Weights of a small autoregressive pixel model.
Model: 1.56M parameters, 20-pixel images, arch transformer_decoder, width 128, layers 8, activation geglu.
Training: soap at rate 0.0037, 24600 steps.
Data: trained on simulated grey scan slices of phantoms with and without marks, 61250 training examples, 102.8 epochs.
Rows from block 4, named by matrix and row number. Rows with one number belong to one neuron. Each number is 50 + 15 x the weight over its row's rms, rounded and kept within 0 to 99. All counts start at 0. After the name is the row's rms in percent of the matrix's.
# gate: MLP gate (model.blocks.4.mlp.gate.weight, 336x128), inputs 0-63
# fc1: MLP up (model.blocks.4.mlp.fc1.weight, 336x128), inputs 0-63
# fc2: MLP down (model.blocks.4.mlp.fc2.weight, 128x336, transposed), outputs 0-63
gate.308 098:62 54 64 72 60 69 80 05 33 50 63 22 56 68 43 68 27 34 56 62 47 54 39 57 59 40 36 40 35 63 63 34 51 50 40 34 57 71 75 40 50 37 24 23 61 72 69 42 74 46 66 26 54 46 49 45 38 27 48 64 60 52 41 51
gate.309 098:41 36 45 67 45 59 30 47 55 57 41 36 44 57 52 51 27 54 46 78 66 39 60 58 50 08 34 29 29 50 34 53 35 37 57 53 52 63 66 76 22 67 21 75 35 46 53 62 47 52 40 70 43 51 59 53 45 62 49 52 41 64 49 57
gate.310 102:50 53 41 49 28 55 12 27 45 55 58 70 48 43 63 66 53 44 65 60 58 41 51 37 49 34 11 49 59 76 20 36 44 51 61 56 74 62 55 37 61 61 57 44 42 31 32 62 38 53 37 86 52 42 39 09 47 23 54 64 27 39 45 68
gate.311 098:57 41 58 52 39 36 73 66 68 74 75 71 56 48 43 65 52 49 64 55 54 87 48 58 43 40 66 52 50 57 52 43 55 55 50 61 32 40 17 63 07 39 57 63 40 55 58 46 35 42 52 57 32 38 59 34 64 12 28 31 91 79 21 30
gate.312 099:69 38 57 47 59 73 27 62 42 52 46 30 39 55 24 35 64 43 50 58 37 27 44 60 25 62 46 51 60 51 41 55 47 79 24 58 41 43 40 42 59 75 76 62 53 72 21 31 66 48 50 56 19 72 59 57 84 71 41 57 57 44 48 48
gate.313 105:56 48 50 24 60 21 70 55 68 43 41 38 21 73 48 48 47 41 42 33 55 62 48 50 61 45 64 58 51 70 31 73 24 12 32 41 38 65 57 58 62 36 36 47 54 38 53 46 41 70 77 66 35 57 45 45 21 44 59 52 51 43 45 59
gate.314 103:43 80 33 55 52 39 36 55 48 84 44 36 51 50 38 16 61 53 38 34 29 67 45 51 43 54 55 47 59 52 57 59 32 29 36 57 52 66 41 28 49 45 42 65 55 48 64 51 38 08 18 69 65 73 50 68 47 25 55 59 49 51 50 54
gate.315 097:62 43 36 83 52 39 59 36 72 43 15 56 59 55 44 58 47 66 39 49 51 55 22 60 52 42 50 48 38 54 49 42 41 38 18 51 58 26 76 11 38 36 44 62 51 56 63 48 76 62 33 74 56 55 57 56 45 43 63 46 46 40 95 61
gate.316 088:68 43 58 80 57 45 49 70 26 39 35 64 40 77 64 63 63 63 49 62 67 70 32 74 62 45 25 77 61 28 68 47 45 45 42 66 53 49 51 49 32 55 32 76 58 60 62 42 57 63 60 62 55 32 58 64 47 34 70 50 29 53 29 59
gate.317 112:42 41 56 53 62 47 50 20 68 75 57 41 63 58 51 42 63 45 22 51 47 66 60 12 54 64 43 50 46 43 81 83 48 56 44 28 42 53 28 45 39 70 53 52 46 68 61 47 57 65 61 48 41 76 55 87 53 76 42 38 57 38 29 63
gate.318 093:59 41 39 46 56 65 52 41 52 52 37 40 60 69 42 20 40 50 36 77 52 57 45 39 79 39 55 40 29 31 51 52 13 63 65 31 45 32 70 67 35 46 15 39 36 38 50 35 65 48 72 48 37 18 24 49 50 55 53 40 55 51 31 36
gate.319 102:50 74 36 43 55 44 54 39 43 43 56 24 62 51 49 50 79 48 44 46 39 41 32 69 21 41 74 49 37 52 34 56 53 50 65 48 54 44 69 38 46 49 46 38 58 23 38 57 52 45 78 49 14 32 50 45 56 80 70 60 64 10 53 76
gate.320 101:52 63 48 57 62 11 43 44 57 42 16 35 42 41 75 31 42 48 53 64 52 28 57 53 90 47 62 52 53 35 27 62 48 39 44 41 34 46 61 44 55 37 45 42 65 59 46 41 65 52 44 76 54 43 54 57 59 49 61 38 35 28 14 41
gate.321 101:69 55 47 39 61 49 50 57 54 69 69 74 39 83 38 72 36 45 51 46 71 57 27 58 67 46 59 51 27 37 44 32 59 39 65 45 45 32 55 44 53 55 19 31 62 69 44 56 42 52 68 11 23 44 44 38 66 43 33 77 24 47 58 36
gate.322 093:34 59 54 28 61 28 12 15 34 53 40 14 53 37 29 48 65 68 25 52 29 45 30 37 74 35 64 69 51 59 41 63 45 70 58 38 32 54 56 55 50 37 67 34 45 36 35 34 52 57 32 37 52 46 71 39 57 85 54 32 51 25 62 49
gate.323 106:37 49 50 67 62 34 51 54 47 52 40 51 62 56 47 42 31 47 77 79 55 55 98 74 44 69 68 36 58 59 55 71 40 56 43 38 64 37 58 34 52 44 59 57 37 58 71 49 46 29 53 59 23 38 53 41 50 59 22 37 37 41 03 50
fc1.308 099:43 49 56 59 42 70 60 53 52 62 26 57 56 53 46 29 53 59 89 64 51 60 25 35 52 29 36 34 53 28 34 48 24 76 49 52 32 41 44 35 81 24 62 76 57 65 63 36 46 38 80 55 72 26 55 57 48 74 61 35 68 68 35 39
fc1.309 105:54 35 13 36 35 65 95 63 71 55 57 36 36 38 52 64 61 48 64 56 30 34 48 51 40 53 60 37 70 43 54 45 44 56 63 48 66 53 43 41 34 73 51 47 43 30 53 45 64 58 41 44 72 52 64 52 69 49 48 34 67 42 33 56
fc1.310 108:74 39 70 38 51 56 66 72 57 38 72 45 63 39 55 52 70 37 63 47 74 66 41 82 68 56 29 57 41 78 83 72 55 42 58 45 64 67 65 46 56 39 51 63 70 57 67 58 38 62 46 34 75 60 51 29 29 58 43 50 53 76 30 62
fc1.311 102:21 41 34 64 25 28 51 55 50 56 51 64 55 38 53 45 57 86 69 59 44 15 41 49 62 48 62 48 53 36 32 40 33 48 34 52 45 42 44 41 48 54 54 46 33 26 20 33 77 38 87 44 48 36 53 38 69 67 64 44 19 27 36 59
fc1.312 094:61 66 50 62 60 28 42 48 67 49 26 47 60 40 28 68 26 32 55 46 26 45 29 48 58 64 70 40 69 49 54 54 26 28 46 68 63 58 38 27 49 47 61 59 53 41 53 62 17 80 62 53 49 31 38 66 53 36 81 40 38 85 76 50
fc1.313 103:91 34 59 49 38 70 44 41 46 61 56 54 52 45 73 53 42 57 47 52 56 68 47 34 55 42 38 36 68 40 44 68 67 78 42 55 78 66 47 38 66 56 54 02 51 41 43 41 61 55 75 49 61 22 69 43 53 40 68 49 47 28 46 59
fc1.314 103:48 19 65 31 60 58 56 51 61 28 36 50 43 40 45 46 39 72 69 59 47 31 57 61 47 35 48 76 45 59 46 32 37 55 95 49 57 89 49 42 43 51 72 30 34 72 48 19 30 33 50 51 46 74 42 65 45 53 45 36 65 35 44 66
fc1.315 100:59 68 18 49 46 42 55 43 56 58 49 53 49 58 37 66 61 62 32 62 40 50 62 31 37 89 44 54 61 60 61 24 38 43 42 50 64 59 33 48 31 50 64 49 60 54 63 35 39 47 55 41 35 14 55 53 40 54 55 45 36 63 06 28
fc1.316 092:45 65 54 45 70 19 52 43 35 61 45 23 44 52 51 59 55 60 71 62 65 27 41 42 66 32 41 65 52 34 60 33 57 42 41 58 48 73 48 99 36 35 35 25 63 32 63 66 53 52 67 56 65 48 54 59 31 69 46 30 28 67 64 59
fc1.317 103:23 37 32 53 24 67 48 57 51 54 44 55 37 46 64 67 34 34 60 57 46 52 39 63 32 63 61 51 49 62 39 54 57 30 47 53 59 29 51 43 44 69 47 60 52 27 52 57 27 53 70 33 51 69 88 51 44 30 25 38 38 15 44 47
fc1.318 099:28 65 68 70 47 48 40 60 42 62 54 35 72 34 26 46 45 20 52 63 46 33 59 18 49 58 76 36 56 50 49 39 72 39 52 30 60 51 42 32 58 47 53 32 49 33 24 51 47 56 39 57 35 30 62 67 28 69 31 65 55 47 68 34
fc1.319 103:49 42 26 56 66 56 77 28 57 38 36 47 39 47 37 57 62 40 49 62 63 36 57 43 52 51 51 36 70 53 65 68 24 57 35 69 43 56 71 58 69 37 37 61 41 60 36 52 51 32 41 58 63 35 42 43 50 40 70 54 16 52 77 52
fc1.320 092:62 47 25 53 67 49 56 43 55 49 37 45 80 46 66 46 55 84 75 44 38 51 55 84 72 25 58 62 49 43 33 67 35 47 65 35 42 50 40 80 55 42 45 52 58 75 52 61 57 58 46 55 42 62 38 44 43 68 90 33 60 55 46 61
fc1.321 102:31 50 54 51 52 56 47 49 43 51 55 54 10 82 64 35 40 36 40 56 43 60 48 53 39 56 39 38 74 47 65 62 72 59 53 26 39 41 83 80 40 39 78 45 36 91 49 68 32 56 75 55 37 67 49 53 25 40 42 43 56 44 61 42
fc1.322 083:29 44 44 55 54 61 46 61 31 94 78 40 45 51 55 50 66 30 24 43 92 62 52 43 52 44 39 56 51 27 39 81 68 54 45 48 23 50 53 68 68 24 45 51 65 42 61 60 29 58 61 51 57 64 52 44 45 84 54 48 65 33 42 42
fc1.323 111:70 68 53 58 45 72 36 61 47 82 47 32 46 59 68 52 62 22 85 33 46 34 51 64 44 57 40 67 41 51 51 42 44 28 41 64 29 59 47 44 52 74 14 58 42 60 66 32 57 58 27 50 52 83 54 50 23 43 18 22 56 46 32 60
fc2.308 104:59 76 51 55 78 39 65 59 43 48 44 63 16 59 34 57 67 45 15 56 43 72 84 53 68 72 57 71 39 48 28 46 61 13 36 69 74 67 49 42 63 39 35 43 40 30 54 59 37 66 57 73 40 63 70 46 60 66 45 41 40 49 31 49
fc2.309 099:64 49 63 57 67 47 34 71 39 35 70 57 23 69 49 37 53 31 68 63 63 68 69 53 41 22 51 66 42 22 42 54 28 49 41 55 52 49 61 38 65 39 60 46 35 42 19 20 34 40 52 33 61 48 45 46 41 80 44 35 78 53 74 58
fc2.310 110:68 68 40 54 25 25 46 65 54 37 77 32 71 56 67 52 59 64 74 19 66 44 44 69 45 58 49 44 48 13 33 65 73 26 27 59 42 50 41 61 54 43 65 48 70 47 43 47 41 50 76 18 46 64 34 51 36 33 42 62 54 56 58 61
fc2.311 107:51 20 27 54 53 72 61 64 55 54 35 49 41 59 57 52 49 36 30 41 42 56 52 50 57 66 51 66 53 32 45 50 45 58 38 40 57 55 82 60 57 56 38 63 44 59 40 34 52 49 39 45 55 35 55 75 62 41 00 70 22 32 44 62
fc2.312 103:66 35 45 45 58 86 53 39 39 60 29 57 37 46 41 35 51 49 63 61 58 47 82 52 48 57 67 50 37 61 39 50 70 65 45 24 48 27 62 46 65 76 71 58 56 66 65 52 45 47 51 37 40 51 28 33 28 77 63 46 55 41 55 44
fc2.313 106:50 50 32 44 75 46 37 34 40 37 48 50 52 50 52 55 33 57 55 60 39 56 52 49 51 74 45 30 60 61 75 30 21 48 49 52 35 63 65 63 39 58 55 84 18 38 67 31 42 40 60 39 78 23 45 65 35 51 62 43 57 81 59 45
fc2.314 100:65 48 67 53 49 49 54 64 20 46 41 59 62 51 50 60 58 46 56 22 46 55 76 44 59 50 62 43 33 37 32 60 79 35 55 63 61 33 22 75 50 39 39 46 60 39 76 88 44 56 46 65 44 42 51 46 54 70 84 52 50 58 58 31
fc2.315 093:33 46 70 38 28 59 52 48 50 46 29 52 71 35 67 55 54 56 63 46 52 34 35 35 62 53 73 52 62 84 56 60 57 46 39 22 50 58 39 47 38 58 15 57 56 23 44 69 27 63 39 76 68 61 49 60 56 57 10 54 52 41 47 79
fc2.316 100:47 49 64 49 59 22 47 52 48 49 53 52 70 34 66 61 75 20 31 62 75 59 47 24 38 63 63 44 54 37 64 51 44 52 62 83 18 65 70 37 40 47 47 30 40 55 52 21 69 73 45 68 39 62 31 30 59 45 48 66 54 43 45 42
fc2.317 102:50 46 55 68 54 31 58 34 39 59 48 40 55 62 64 31 29 40 43 82 61 66 69 67 35 41 27 52 43 56 72 46 54 53 57 61 76 69 57 59 41 66 45 42 49 62 45 72 28 28 27 78 47 73 49 56 65 33 53 53 56 61 41 40
fc2.318 090:54 33 54 73 46 64 55 62 59 56 77 43 23 55 52 83 38 54 63 41 48 55 50 66 64 40 61 47 71 39 25 48 40 66 28 63 38 64 33 54 48 37 36 50 40 45 67 34 45 43 57 31 59 70 45 55 21 47 61 68 42 53 52 60
fc2.319 100:50 68 36 33 36 25 49 66 58 30 40 38 52 67 41 30 84 54 20 69 57 81 34 54 06 32 37 54 50 43 41 55 42 41 74 42 55 38 59 39 56 74 30 53 56 45 38 30 44 72 70 51 43 35 62 51 45 46 64 56 79 44 35 53
fc2.320 095:33 60 54 74 47 55 12 44 54 50 63 42 51 52 68 61 60 26 22 31 53 82 54 24 58 52 61 30 50 48 40 28 60 61 58 36 23 52 29 47 37 28 38 48 35 55 65 41 36 67 42 46 35 20 43 48 64 57 26 56 67 60 67 43
fc2.321 100:68 66 73 57 35 62 45 44 82 39 73 43 59 61 27 27 27 73 54 55 37 56 55 57 45 32 25 72 70 54 20 75 39 35 42 60 62 57 36 55 42 47 57 82 54 48 58 73 39 51 74 54 50 50 22 64 71 62 52 45 62 51 40 62
fc2.322 085:27 36 57 48 36 61 63 57 67 29 34 49 22 41 63 53 34 77 64 38 46 29 43 79 37 48 62 26 62 58 57 40 56 36 27 45 54 30 54 38 27 51 62 43 46 63 38 24 47 35 38 75 40 32 58 48 16 40 27 42 51 30 68 69
fc2.323 108:61 36 65 50 41 47 60 55 30 32 63 55 27 48 74 44 60 60 47 46 68 52 49 27 52 38 43 46 53 40 47 75 25 36 65 59 76 60 86 55 70 39 47 52 38 50 45 33 77 57 90 43 25 44 56 62 47 64 35 71 45 60 48 30